Weights of a small contrastive audio-text model: 39062 training examples.
Rows from block 4 of the audio encoder of a small contrastive audio-text model, named by matrix and row number. Rows with one number belong to one neuron. Each number is 200 + 30 x the weight over its row's rms, rounded and kept within 0 to 999. All counts start at 0.
After each neuron's rows are labels from the 100 clips, of 14848, where the neuron reaches its highest value: "top examples" is what is common among them. Only what is clearly more common there than usual is listed. The data: synthetic speech, music and everyday sounds put through simulated rooms and audio effects.
# fc1: MLP up (encoder.blocks.4.mlp.fc1.weight, 256x128), inputs 0-127
# fc2: MLP down (encoder.blocks.4.mlp.fc2.weight, 128x256, transposed), outputs 0-127

fc1.163,178,250,219,207,253,166,208,153,211,195,196,221,150,202,221,213,197,182,202,193,192,230,249,223,210,187,195,170,194,204,187,214,178,168,211,146,174,166,137,209,135,144,215,247,209,169,183,178,196,262,225,256,244,193,166,220,239,170,121,207,168,169,202,181,186,245,146,185,239,146,181,204,157,188,168,229,222,245,175,203,251,259,251,201,156,212,247,200,205,211,218,193,177,190,218,190,217,185,236,133,200,251,229,201,182,174,240,227,224,193,185,219,179,192,195,189,191,213,210,178,247,196,228,231,188,205,199,192
fc2.163,197,168,230,184,168,202,219,256,173,265,133,207,262,185,217,215,213,178,147,138,178,149,241,191,204,175,276,177,145,185,218,196,203,197,217,208,248,205,226,191,157,223,225,163,203,233,169,213,143,207,203,214,198,207,229,204,179,229,186,212,229,214,193,199,197,212,151,203,145,216,212,141,186,172,189,192,210,140,240,222,231,172,246,200,260,194,174,249,162,214,210,260,183,179,178,189,182,184,198,236,169,165,196,175,222,179,208,223,196,222,167,240,256,184,169,201,186,163,181,202,196,179,258,217,201,223,200,225
top examples: ring modulation

fc1.5,199,241,215,227,207,203,225,220,167,224,268,244,237,219,257,239,200,199,211,154,205,224,219,218,165,202,212,223,235,218,205,236,155,145,196,187,165,172,190,183,228,161,171,241,162,143,149,157,237,174,204,215,202,184,167,199,217,218,155,91,168,195,205,147,188,230,217,176,200,175,183,202,154,223,175,199,153,166,181,235,147,224,176,208,205,195,230,203,241,225,207,267,189,240,169,210,205,187,140,226,223,221,242,191,188,217,198,154,187,159,221,203,190,162,197,209,190,170,227,191,199,194,189,234,223,212,163,211
fc2.5,215,179,246,170,209,232,208,265,213,185,179,220,192,258,199,238,230,235,235,207,174,164,172,275,161,185,198,206,153,204,196,192,184,129,158,237,195,191,258,160,145,164,184,224,228,205,175,138,212,110,254,231,209,175,239,167,164,204,178,172,227,191,269,210,176,193,209,164,195,207,204,206,222,209,176,137,225,188,176,224,198,232,198,199,216,210,187,181,216,179,209,221,193,230,203,205,217,232,184,193,195,219,216,213,221,212,187,168,180,189,195,177,184,146,169,250,191,205,211,201,232,215,190,167,134,209,259,222
top examples: bit reduction; number of effects: 3 or more

fc1.52,176,214,141,189,201,210,230,220,251,252,175,183,181,244,160,217,188,162,201,231,172,181,207,254,198,254,177,193,229,163,209,246,149,165,159,211,163,235,189,197,182,191,222,146,193,219,186,184,216,188,177,235,175,198,174,262,238,171,197,244,221,115,172,203,223,217,253,209,211,179,171,215,199,185,196,187,208,215,151,210,185,186,197,274,152,158,212,202,190,208,174,205,232,254,173,254,217,137,239,250,212,231,192,170,213,190,176,228,211,196,205,193,182,170,234,180,208,201,139,202,173,217,221,209,196,249,235,180
fc2.52,189,207,271,193,218,204,203,238,144,186,204,181,141,223,256,223,230,142,238,188,173,205,204,260,194,173,183,181,147,244,187,205,166,250,187,181,160,158,206,233,168,206,185,247,167,228,165,227,225,227,212,212,252,249,180,220,192,244,269,174,160,210,227,204,192,210,213,184,172,154,164,210,218,254,185,183,166,224,186,238,193,200,204,144,221,225,190,208,215,174,161,185,221,223,182,239,207,203,201,170,181,218,244,173,249,236,210,209,205,133,202,194,203,171,168,216,142,219,222,216,192,158,200,205,156,227,195,168
top examples: long reverberation; telephone band

fc1.144,195,210,236,187,215,203,222,186,158,188,194,206,291,220,155,175,241,187,183,247,207,180,244,268,266,160,178,188,161,167,203,156,199,188,216,156,167,194,176,199,234,206,232,226,184,171,199,231,233,177,159,227,220,267,129,203,164,166,244,196,217,202,164,221,206,168,186,240,199,208,215,177,198,185,183,220,174,155,184,238,207,150,173,236,212,214,274,204,199,219,179,234,217,186,194,230,176,224,182,238,190,212,216,179,191,211,191,171,194,165,109,190,196,202,240,160,159,220,208,206,229,214,205,188,220,244,200,161
fc2.144,182,196,204,174,215,223,221,221,208,216,210,269,214,164,229,199,189,217,197,206,220,183,190,175,188,242,225,195,202,184,257,187,206,163,192,270,196,193,191,248,170,184,185,175,259,154,154,186,168,232,234,194,216,202,207,160,227,163,181,196,207,230,180,188,169,204,223,239,172,146,170,188,265,213,218,236,215,280,160,181,235,224,258,189,173,147,192,201,177,183,186,211,205,227,231,191,170,170,185,177,191,235,189,185,223,200,212,261,159,229,223,237,138,155,138,180,194,144,236,148,225,170,230,172,173,211,179,187
top examples: ring modulation; source: band

fc1.19,175,208,208,225,197,187,195,129,211,159,208,183,148,239,203,218,189,191,163,183,221,173,186,191,176,210,161,246,216,230,244,247,227,147,166,216,198,176,183,208,183,188,223,214,207,219,179,200,175,151,189,177,168,229,145,227,169,195,165,213,181,200,167,228,184,162,227,244,151,208,184,140,187,218,194,198,275,202,182,287,230,220,268,218,174,176,227,203,191,217,207,230,220,136,241,221,167,226,192,219,201,229,209,135,237,162,217,221,162,224,207,196,220,162,206,183,129,222,194,180,240,181,214,190,220,173,217,238
fc2.19,206,165,198,189,189,165,213,243,202,252,219,231,144,207,182,201,172,193,240,168,221,206,122,278,244,207,175,202,176,172,213,214,164,245,215,218,225,214,196,171,165,181,282,239,226,185,243,186,292,211,207,214,169,187,185,190,148,239,155,183,193,139,172,157,172,229,212,157,220,204,226,209,258,172,170,226,195,179,184,146,215,196,181,210,189,236,204,196,234,222,186,240,236,162,199,186,181,181,216,182,192,183,164,212,188,216,216,167,211,240,194,171,231,186,268,162,229,227,183,180,192,195,191,219,230,190,203,188
top examples: long reverberation; reverberation time: 1.2 to 2.4 s; distortion

fc1.48,170,199,160,193,186,204,203,226,269,234,210,227,187,169,169,207,188,192,165,203,211,169,173,202,159,229,234,206,241,172,163,202,179,177,217,221,195,153,227,177,150,213,214,199,197,239,217,213,186,182,207,224,177,215,192,219,229,187,179,188,229,131,176,172,278,276,263,205,236,178,147,184,180,157,188,191,198,218,183,192,214,199,221,259,181,164,177,232,180,220,186,206,211,270,212,218,183,192,150,175,202,254,236,200,204,176,187,250,209,195,190,200,205,205,225,197,191,251,149,107,131,188,202,204,190,243,218,219
fc2.48,183,177,242,215,266,223,170,224,189,201,200,178,175,197,227,245,159,203,234,242,195,182,173,210,204,191,174,244,146,250,183,238,161,225,168,218,190,161,213,205,160,210,192,244,186,199,170,211,225,223,175,232,258,228,131,221,176,159,192,183,185,212,216,216,218,209,221,218,124,210,169,181,152,205,215,204,232,221,199,209,174,289,199,145,148,162,198,209,198,183,185,197,204,230,220,238,220,187,204,242,225,211,211,213,211,236,212,228,203,161,212,155,218,133,150,158,224,200,167,218,256,170,190,209,185,209,137,194
top examples: long reverberation; speech; reverberation time: 1.2 to 2.4 s

fc1.104,186,192,157,253,185,224,221,180,187,231,170,219,118,234,207,211,229,229,182,220,168,220,222,144,183,197,186,216,242,210,226,229,193,177,242,182,190,209,187,245,168,202,242,203,206,133,178,160,190,196,193,228,184,179,205,210,185,182,185,194,117,158,212,183,144,222,180,190,229,191,207,190,201,284,196,205,201,207,214,213,185,220,172,223,163,157,227,173,217,248,245,178,162,140,221,175,169,216,210,196,241,238,206,178,251,176,236,137,185,183,207,227,157,161,257,215,192,218,235,219,230,214,221,249,231,192,169,216
fc2.104,179,164,193,189,213,237,233,232,212,217,209,188,217,179,231,178,239,211,202,211,194,229,162,165,162,163,186,241,187,195,170,237,209,240,251,126,201,216,225,176,204,205,224,181,198,192,155,246,241,196,228,225,256,197,280,171,222,204,153,224,204,216,180,149,164,221,224,197,203,161,195,203,200,126,235,210,186,196,209,195,189,178,170,165,215,231,166,228,219,205,144,248,174,247,185,121,200,202,202,245,224,147,208,202,148,207,170,210,193,216,226,195,249,255,192,163,204,202,173,173,161,249,172,196,176,234,201,225
top examples: bit reduction

fc1.205,192,204,212,160,198,157,252,203,243,223,256,179,198,174,194,181,235,220,184,197,208,163,186,244,210,213,192,213,215,247,216,215,154,246,192,225,210,177,144,201,176,168,196,188,202,214,260,208,185,197,166,186,184,188,130,159,247,173,202,213,126,217,151,228,211,237,154,237,167,208,159,212,157,228,209,237,206,234,181,220,138,132,200,212,236,197,165,246,184,217,198,208,147,240,209,234,194,204,207,216,203,197,157,143,194,212,201,223,195,184,207,145,283,214,227,215,187,189,157,210,172,168,172,166,187,220,220,200
fc2.205,197,181,264,229,191,175,141,175,144,176,210,177,201,200,141,228,182,205,195,151,229,236,207,204,221,215,159,191,203,231,170,152,185,203,218,238,181,203,162,216,228,218,198,150,219,226,217,176,243,193,219,176,161,224,196,210,123,205,138,203,235,149,209,164,134,209,195,200,230,206,251,213,185,164,176,157,161,200,220,211,220,193,215,263,236,195,167,188,215,191,214,172,175,125,204,191,192,185,223,187,225,164,215,217,223,248,182,207,223,208,207,199,163,219,215,210,249,212,223,235,261,264,208,268,209,207,212,208
top examples: drums; reversed

fc1.103,181,186,161,222,127,138,256,189,231,210,182,219,172,201,209,206,200,304,160,199,183,237,255,200,179,169,191,206,180,193,216,199,217,191,184,186,190,203,168,172,261,197,251,176,172,197,198,172,143,193,164,162,218,191,224,168,182,170,168,184,174,208,210,172,183,204,229,182,153,156,149,240,192,224,219,255,181,194,219,214,204,178,170,219,167,193,208,222,237,187,190,195,254,220,186,213,194,191,213,150,196,182,218,185,258,160,222,202,162,207,205,207,224,136,184,213,223,139,214,157,221,242,173,252,198,227,148,201
fc2.103,216,254,210,209,196,222,219,138,218,249,159,180,217,145,253,198,243,216,237,178,205,224,194,200,214,243,201,190,212,250,146,197,162,239,215,206,194,263,232,245,201,175,171,172,151,160,193,269,222,249,198,226,182,214,220,166,166,205,187,160,178,230,222,185,207,237,193,153,187,260,177,184,186,275,255,195,187,156,262,176,161,165,185,191,224,175,166,197,232,172,177,221,211,205,184,206,176,151,216,198,221,179,232,213,163,208,193,180,173,219,201,244,160,180,225,226,192,215,191,194,183,158,198,178,155,185,167,211
top examples: drums; distortion

fc1.188,180,219,220,200,190,183,223,138,196,262,186,193,173,209,183,145,165,242,179,206,244,183,208,179,205,227,207,210,233,226,191,231,243,236,206,136,193,213,150,148,215,205,192,190,219,187,181,165,201,152,207,148,237,193,213,222,213,197,104,150,224,185,150,209,180,207,198,182,214,189,220,192,197,163,207,249,193,174,143,202,253,208,192,250,152,154,254,214,223,167,221,203,235,178,224,170,237,215,205,146,170,188,186,216,197,191,237,257,190,206,142,153,232,206,200,208,187,194,218,149,182,222,199,247,238,225,183,212
fc2.188,191,181,192,163,217,171,218,182,225,151,238,142,200,250,198,210,213,244,163,190,164,190,265,188,169,203,177,178,264,172,175,244,240,230,173,161,241,233,218,225,196,231,172,220,215,174,234,174,238,148,212,213,212,171,225,229,191,219,181,226,163,189,249,205,202,141,170,203,149,155,202,193,196,212,215,212,179,197,217,220,168,212,201,207,171,159,243,178,232,230,173,132,176,242,194,183,198,242,246,205,230,192,215,176,111,206,182,148,223,200,204,238,231,179,186,213,216,217,244,246,182,213,203,208,185,149,194,236
top examples: source: band; ring modulation

fc1.70,211,188,218,218,214,138,221,154,187,206,194,194,180,217,220,168,157,191,169,241,232,204,191,179,233,226,216,158,243,182,221,260,127,219,233,181,176,169,211,208,206,194,162,183,195,168,228,199,237,193,224,110,190,210,187,179,194,190,174,209,189,183,221,202,240,254,161,171,223,236,247,204,216,174,196,206,173,179,183,202,220,157,209,225,159,225,156,253,237,221,169,230,201,211,192,225,184,199,155,198,173,244,271,253,252,205,192,220,176,161,177,174,243,217,219,189,179,200,123,201,158,196,221,132,197,229,192,189
fc2.70,190,197,225,148,180,138,172,183,193,136,200,210,180,188,196,182,192,173,149,177,227,132,175,158,204,213,175,198,177,184,204,198,167,227,184,199,237,182,185,253,174,200,234,237,190,188,220,182,196,187,244,235,191,175,150,235,174,233,185,266,208,173,212,148,206,226,204,202,182,176,177,145,171,178,177,234,165,277,179,241,155,220,201,230,163,231,203,265,238,193,237,218,195,204,185,183,175,188,242,190,254,251,220,215,222,183,186,222,210,197,205,215,232,222,214,226,210,212,221,262,228,202,212,185,170,120,189,242
top examples: speech; reversed

fc1.199,202,167,167,187,155,152,209,180,251,154,212,160,203,211,157,212,193,252,182,213,224,244,210,221,178,247,236,164,232,251,205,252,172,216,192,200,201,203,219,150,190,132,179,229,197,194,188,148,222,140,181,145,224,181,180,234,149,177,188,190,154,174,216,220,203,179,145,183,173,211,234,211,238,234,180,201,200,205,218,176,226,220,172,266,190,193,228,226,255,231,238,212,225,235,172,211,196,139,151,222,215,243,182,189,156,172,203,170,192,221,235,212,234,155,178,212,222,204,164,170,223,224,242,194,203,191,241,204
fc2.199,236,199,209,185,227,235,183,194,206,205,241,286,184,223,191,175,198,200,137,236,196,277,205,165,251,188,217,151,162,212,195,177,162,158,106,179,221,163,166,197,194,180,192,172,212,163,180,208,194,184,184,229,205,202,200,182,249,182,216,217,224,175,168,223,190,233,175,210,215,216,229,223,190,237,184,204,189,201,203,123,192,151,186,168,186,234,159,248,245,188,206,207,224,212,196,172,225,196,186,224,188,294,288,216,202,171,201,207,171,224,207,219,175,204,205,181,214,158,174,235,175,224,178,206,242,207,199,190
top examples: long reverberation; band; distortion

fc1.168,134,197,158,191,189,182,212,196,213,281,256,179,241,151,215,209,185,183,175,141,219,179,227,128,205,231,207,183,213,203,171,224,230,196,145,211,185,133,161,200,218,211,215,172,233,153,181,197,226,206,152,202,160,192,232,151,210,166,179,169,236,204,226,160,224,229,148,191,210,172,226,140,179,200,212,223,225,155,177,232,176,185,220,247,241,182,203,234,215,228,204,207,233,203,197,194,197,189,205,236,168,270,192,216,205,181,204,239,204,201,202,205,183,212,164,187,205,189,198,119,140,244,202,181,225,218,234,198
fc2.168,220,195,200,212,206,243,202,204,184,166,210,180,244,199,204,166,155,160,167,253,190,246,219,199,197,163,201,153,162,180,204,224,201,163,153,168,263,182,228,157,184,150,154,207,187,205,249,211,220,236,196,210,202,183,196,185,166,194,179,262,225,256,203,219,197,179,203,233,122,239,180,210,245,136,176,212,225,218,153,147,192,174,230,182,215,243,227,247,202,217,195,209,220,258,211,153,213,200,209,216,165,210,191,211,151,196,226,200,227,235,224,280,182,188,221,196,217,179,159,147,200,196,173,237,232,234,192,206
top examples: ring modulation; source: speech

fc1.195,149,143,173,193,194,202,215,140,192,224,250,138,228,235,166,212,206,206,175,190,244,166,188,211,248,165,178,228,203,217,193,231,202,230,217,196,198,141,151,221,213,201,172,185,229,183,186,204,220,191,127,236,195,218,183,165,235,179,248,225,246,208,158,189,271,187,207,224,196,248,239,203,194,269,225,212,165,176,197,185,137,195,195,216,253,190,227,215,218,270,184,186,209,213,172,244,187,175,185,244,194,212,195,211,223,170,191,184,191,198,205,190,170,214,210,151,206,171,164,207,112,173,219,172,226,218,179,181
fc2.195,186,162,200,165,186,209,236,236,231,269,157,179,210,194,183,207,244,154,204,166,183,129,176,187,167,181,216,221,209,195,247,202,217,163,230,206,194,165,214,177,180,231,214,182,246,177,195,203,193,204,227,198,247,215,268,152,227,190,158,232,188,179,160,214,143,214,170,194,206,154,252,177,250,142,170,235,214,223,179,199,263,228,268,242,242,218,175,205,197,169,170,235,195,207,226,189,254,213,193,149,166,209,209,217,160,207,193,225,193,199,178,160,265,198,184,178,200,177,188,171,228,213,235,195,185,218,156,213
top examples: ring modulation

fc1.36,149,171,217,216,194,109,203,163,166,177,259,193,203,219,240,223,229,229,214,175,206,190,230,203,164,243,207,260,172,259,164,213,154,146,228,220,165,163,150,201,233,172,200,236,190,137,182,234,217,242,196,178,216,192,139,199,191,170,186,222,211,206,235,183,199,214,193,186,225,164,189,198,207,290,207,169,180,199,220,180,180,190,168,177,215,229,218,199,269,221,163,199,237,190,201,199,156,222,222,233,172,213,247,216,213,201,210,164,238,201,202,248,190,191,183,177,219,140,222,212,213,187,197,187,254,182,166,185
fc2.36,193,189,162,158,214,241,166,247,211,218,193,192,157,197,208,224,202,198,137,197,178,161,208,233,202,154,190,234,192,179,221,162,233,157,165,193,168,190,207,140,180,240,222,151,230,195,218,211,185,202,214,185,118,228,240,154,192,200,138,241,213,222,161,235,245,164,264,179,164,181,241,211,180,155,186,223,223,224,156,234,214,236,218,202,208,181,235,235,190,139,211,220,206,185,223,166,224,194,241,214,227,208,158,215,182,181,233,231,226,245,190,219,135,153,213,228,206,230,167,200,221,160,175,192,192,223,192,233
top examples: ring modulation

fc1.28,199,219,192,190,181,227,218,187,266,202,227,192,204,224,258,143,229,211,182,203,225,205,173,185,268,187,206,204,211,267,201,213,227,212,231,126,184,209,153,157,202,221,212,214,195,192,173,222,151,191,191,157,192,220,203,130,175,133,199,149,198,198,178,244,197,261,213,219,203,207,252,189,215,238,176,280,173,251,255,216,166,199,206,194,215,180,171,285,194,211,199,200,191,146,228,185,230,177,144,222,217,196,219,243,221,162,193,179,200,188,160,206,190,189,208,198,154,201,161,229,187,181,199,202,192,203,193,171
fc2.28,207,198,178,193,218,133,219,228,177,213,202,186,219,155,188,212,240,194,184,192,182,193,218,193,216,162,185,228,237,107,238,164,225,178,231,207,207,235,140,184,247,158,210,192,217,222,203,150,264,195,211,160,171,172,188,196,268,182,198,217,194,199,149,242,176,251,210,223,210,229,211,210,214,168,153,201,148,226,206,246,251,169,247,222,228,201,186,208,207,182,216,221,197,177,228,185,229,170,227,187,182,133,155,256,260,227,151,225,182,199,175,189,178,207,173,176,215,207,174,190,141,205,239,221,182,240,205,203
top examples: ring modulation; distortion

fc1.67,128,223,191,229,182,142,237,179,210,214,196,165,217,192,156,150,247,184,233,181,228,170,205,205,208,203,149,228,192,191,186,200,191,244,245,235,118,192,206,205,147,218,211,255,179,226,176,172,198,207,197,229,186,231,163,234,160,241,184,191,212,177,189,220,212,208,200,216,220,171,188,156,208,187,165,230,246,203,140,267,224,200,273,192,229,181,244,186,210,220,200,212,211,140,188,211,162,217,206,158,171,192,161,218,207,152,214,150,240,154,194,206,225,182,229,191,234,252,226,192,236,184,182,166,180,191,235,225
fc2.67,161,193,227,201,264,222,217,214,185,240,167,175,216,220,163,231,253,189,220,192,202,180,214,204,215,203,201,181,178,167,245,230,193,158,240,193,209,182,230,186,182,204,200,154,171,181,226,201,131,180,197,158,199,192,200,171,204,148,216,220,188,206,187,174,198,235,184,224,200,235,221,249,169,177,200,129,201,136,237,214,209,196,252,239,170,177,198,191,212,179,204,274,192,265,169,203,185,145,163,210,239,195,197,181,200,192,154,242,223,186,201,177,225,206,135,226,177,176,195,286,208,152,236,192,183,221,265,223
top examples: long reverberation; drums; reverberation time: 1.2 to 2.4 s

fc1.196,227,194,106,214,175,200,216,222,225,217,206,222,178,173,192,211,184,202,220,193,197,224,235,212,216,254,236,177,215,254,215,232,156,224,177,265,162,226,133,211,124,122,248,218,209,157,210,183,246,171,193,126,187,162,195,241,172,167,235,195,179,186,180,190,203,240,178,169,227,180,207,195,221,239,219,203,218,207,196,197,204,214,212,233,182,225,198,192,233,211,218,224,183,159,155,221,207,222,187,220,219,249,185,205,230,131,225,178,208,210,204,200,206,166,193,189,173,241,191,144,166,216,175,189,208,155,241,156
fc2.196,228,259,187,155,184,225,192,164,185,216,178,245,185,229,244,157,228,225,209,250,210,236,219,179,140,190,248,206,241,189,231,176,192,156,216,207,209,241,188,205,173,173,205,166,233,206,230,169,252,163,141,142,179,214,214,141,167,252,188,259,201,204,170,264,171,191,166,228,196,181,202,196,240,160,205,182,228,201,197,214,239,228,206,199,261,151,193,196,162,178,198,204,226,174,171,185,183,226,228,177,186,172,229,199,197,182,199,208,188,174,225,165,196,245,258,193,127,173,199,189,210,222,213,156,215,246,176,224
top examples: drums

fc1.14,187,195,170,262,234,192,237,173,183,207,184,244,185,206,214,212,203,288,200,199,192,130,182,223,156,216,173,174,215,242,210,211,201,200,219,149,174,180,150,181,236,221,175,213,194,198,212,184,196,191,168,174,173,157,212,169,207,150,157,189,202,214,115,211,264,198,173,201,157,180,234,223,229,182,216,212,197,199,232,269,227,212,172,195,198,212,241,221,228,220,192,199,248,224,221,200,227,217,170,226,206,161,212,235,224,123,231,198,176,178,191,174,212,151,197,217,181,185,183,135,145,204,206,242,240,203,145,196
fc2.14,153,263,161,208,162,180,246,160,238,196,193,176,174,152,187,203,266,215,221,160,196,220,215,201,203,203,180,176,245,168,197,239,227,276,155,196,208,273,176,223,210,214,175,224,175,162,193,209,201,217,210,203,209,153,220,196,186,239,216,166,221,188,234,168,227,185,192,170,208,210,238,215,190,236,191,191,186,170,267,197,154,193,205,197,247,166,215,218,272,182,176,194,164,193,146,217,151,218,241,196,245,155,189,206,149,214,200,170,201,217,221,258,213,208,198,220,183,212,194,181,191,212,177,226,142,134,165,198
top examples: drums

fc1.122,183,183,228,177,154,174,206,169,188,152,188,155,240,233,170,220,227,219,151,180,257,178,183,256,228,204,144,258,205,162,228,205,240,210,246,187,171,221,163,160,204,162,235,200,218,201,231,248,145,210,229,224,199,174,198,184,135,170,182,223,206,180,180,210,163,190,192,240,162,223,244,204,203,184,192,207,207,183,200,224,143,206,236,241,199,216,183,231,194,173,220,250,220,163,219,203,187,169,242,217,249,207,200,182,154,231,212,223,229,199,186,200,198,197,297,172,228,211,180,154,228,150,186,183,248,183,176,201
fc2.122,224,231,200,159,188,182,226,238,190,191,209,256,150,167,217,202,153,229,225,222,187,211,228,217,236,244,255,238,192,193,241,147,160,168,147,258,177,245,162,225,155,197,189,216,208,212,159,192,275,202,228,195,226,213,165,181,168,169,157,228,177,212,231,235,196,194,183,182,241,167,195,200,233,178,160,217,178,208,167,155,204,180,152,190,222,177,175,233,221,209,219,225,189,209,176,232,201,223,218,240,161,215,173,208,228,153,216,153,116,190,195,185,146,216,162,199,215,258,228,206,224,180,203,174,219,179,239,207
top examples: source: band; ring modulation

fc1.148,190,193,145,167,242,194,215,195,229,163,237,189,261,217,204,246,188,188,222,208,210,190,214,173,265,185,138,205,189,233,159,244,191,225,221,213,147,219,191,210,122,159,207,189,242,166,206,171,259,148,168,209,212,241,168,201,173,185,196,205,167,132,225,167,197,187,201,233,179,177,223,178,251,223,188,165,215,181,209,180,165,220,195,224,220,184,235,176,205,239,227,199,208,192,231,207,178,197,171,229,221,243,196,225,177,145,253,181,236,174,224,213,206,147,271,219,217,183,203,239,204,200,161,231,186,153,154,193
fc2.148,235,194,199,235,247,244,164,159,220,173,191,162,225,228,227,126,184,225,195,213,224,229,224,221,206,175,193,147,150,177,215,249,178,208,194,185,233,219,229,235,203,208,187,201,172,180,229,240,187,239,223,275,209,164,217,194,176,192,261,212,166,229,197,173,217,192,222,198,177,211,210,161,210,236,191,157,156,239,221,161,193,191,192,189,197,197,276,181,231,223,153,156,186,261,214,149,199,208,206,229,178,192,255,221,234,176,172,160,231,260,257,165,210,199,185,185,205,158,168,196,179,188,179,198,223,177,140,187
top examples: speech; telephone band

fc1.51,157,159,162,128,160,203,202,206,158,164,235,221,177,182,199,185,212,181,241,279,236,232,201,210,252,231,217,240,193,226,273,196,205,257,239,216,214,238,210,149,172,178,126,216,214,195,187,188,206,207,197,174,246,194,157,201,223,240,208,175,190,190,203,218,160,172,164,201,221,217,199,243,140,214,214,224,214,190,218,204,215,200,218,254,186,221,217,212,163,193,219,223,216,176,247,241,173,155,203,183,256,200,174,164,169,240,190,218,196,199,188,189,193,206,240,185,188,170,157,233,244,174,198,133,149,197,203,196
fc2.51,221,162,199,241,248,240,187,154,204,222,205,227,144,272,220,189,238,165,221,203,196,242,227,185,221,157,245,141,217,167,162,220,233,151,201,217,230,208,200,186,218,199,179,194,192,193,244,211,211,234,191,228,241,191,201,153,181,209,233,251,193,242,201,180,193,228,167,232,189,230,200,208,199,182,181,126,163,171,211,100,240,222,135,180,235,189,215,202,206,180,185,222,188,206,215,165,169,219,198,206,191,181,215,201,197,203,144,239,236,244,219,182,192,207,146,179,233,178,190,225,147,164,240,234,179,226,212,198
top examples: drums; reverberation time: 0.15 to 0.3 s

fc1.85,161,194,132,197,214,197,208,137,168,189,214,160,213,228,202,238,178,281,232,186,236,220,210,163,241,202,187,229,236,169,179,254,236,144,155,172,218,208,205,205,191,163,203,158,192,224,197,143,194,217,211,170,218,224,167,175,185,161,155,187,149,164,249,215,191,204,175,245,227,217,213,196,234,196,199,220,222,227,179,205,131,257,197,199,204,215,171,196,213,163,188,200,236,164,215,213,173,230,215,260,221,246,208,200,212,152,260,164,209,192,212,175,225,167,187,197,205,222,141,209,248,167,165,231,212,215,217,174
fc2.85,216,200,211,212,239,177,203,170,162,227,229,161,210,259,177,251,208,193,198,214,199,195,229,244,251,228,224,130,163,184,170,221,204,281,207,221,159,168,227,225,217,180,245,206,169,189,249,219,163,202,156,225,188,192,224,264,146,183,260,182,213,162,176,214,205,185,192,141,218,192,171,187,191,255,182,204,155,215,231,202,185,196,177,234,198,206,227,161,222,184,211,162,195,214,160,179,193,219,206,143,200,172,214,189,177,217,156,173,199,252,237,166,218,180,248,215,244,147,201,176,170,255,190,224,206,158,185,195
top examples: speech; telephone band

fc1.130,191,222,169,209,154,154,253,202,221,290,181,201,182,215,189,187,205,183,176,220,217,164,153,228,240,188,186,212,235,160,205,201,201,220,208,207,157,169,176,132,218,200,226,169,203,205,188,222,181,190,172,172,172,208,236,154,224,143,176,199,207,213,153,196,245,210,147,247,186,214,197,226,223,176,216,266,169,231,167,178,169,117,218,276,220,184,251,247,181,214,216,200,194,140,201,190,205,189,160,181,161,195,199,192,233,179,241,210,213,205,184,184,194,241,249,229,188,196,180,208,143,188,189,234,167,193,166,212
fc2.130,166,152,204,188,200,157,213,188,206,169,178,179,250,206,141,236,167,199,196,194,155,178,234,222,175,169,198,141,176,210,215,202,247,173,188,230,231,221,218,232,191,202,207,220,201,204,155,211,186,152,213,243,247,149,231,253,181,154,245,237,180,147,264,165,201,177,167,176,181,198,202,227,201,218,208,189,209,183,250,231,174,172,204,212,164,193,232,190,194,210,243,203,166,221,170,197,169,226,178,171,233,154,237,190,152,148,248,163,234,231,221,260,165,210,204,188,211,223,236,209,150,189,241,253,217,170,190,239
top examples: ring modulation; source: speech

fc1.38,239,175,211,214,203,189,192,214,194,181,225,218,199,222,174,179,225,227,232,232,194,194,211,178,263,218,220,207,214,190,207,236,169,170,239,217,151,165,117,229,193,197,224,161,112,188,201,225,165,210,207,201,179,211,225,159,182,193,176,129,176,204,226,196,191,203,215,194,246,210,196,184,222,201,216,225,256,142,137,238,218,246,212,210,270,156,193,178,213,187,181,300,190,179,216,197,170,223,197,193,211,226,185,161,173,221,225,224,163,143,208,198,198,132,256,217,178,214,156,174,198,188,221,189,198,187,180,215
fc2.38,196,213,195,221,226,223,205,188,175,181,217,192,178,185,201,227,195,187,228,152,195,160,226,209,229,204,231,231,150,194,192,190,148,238,238,176,223,196,222,257,180,217,202,203,165,205,228,180,239,216,146,203,190,230,140,215,184,165,254,203,254,191,188,257,203,201,206,212,168,198,170,215,213,209,226,200,240,240,178,177,184,258,181,197,228,215,212,166,229,189,186,227,142,239,159,216,223,181,154,232,191,162,116,184,221,182,195,266,227,192,219,151,196,207,162,236,207,109,174,186,214,176,250,195,148,193,255,209
top examples: long reverberation; band; reverberation time: 1.2 to 2.4 s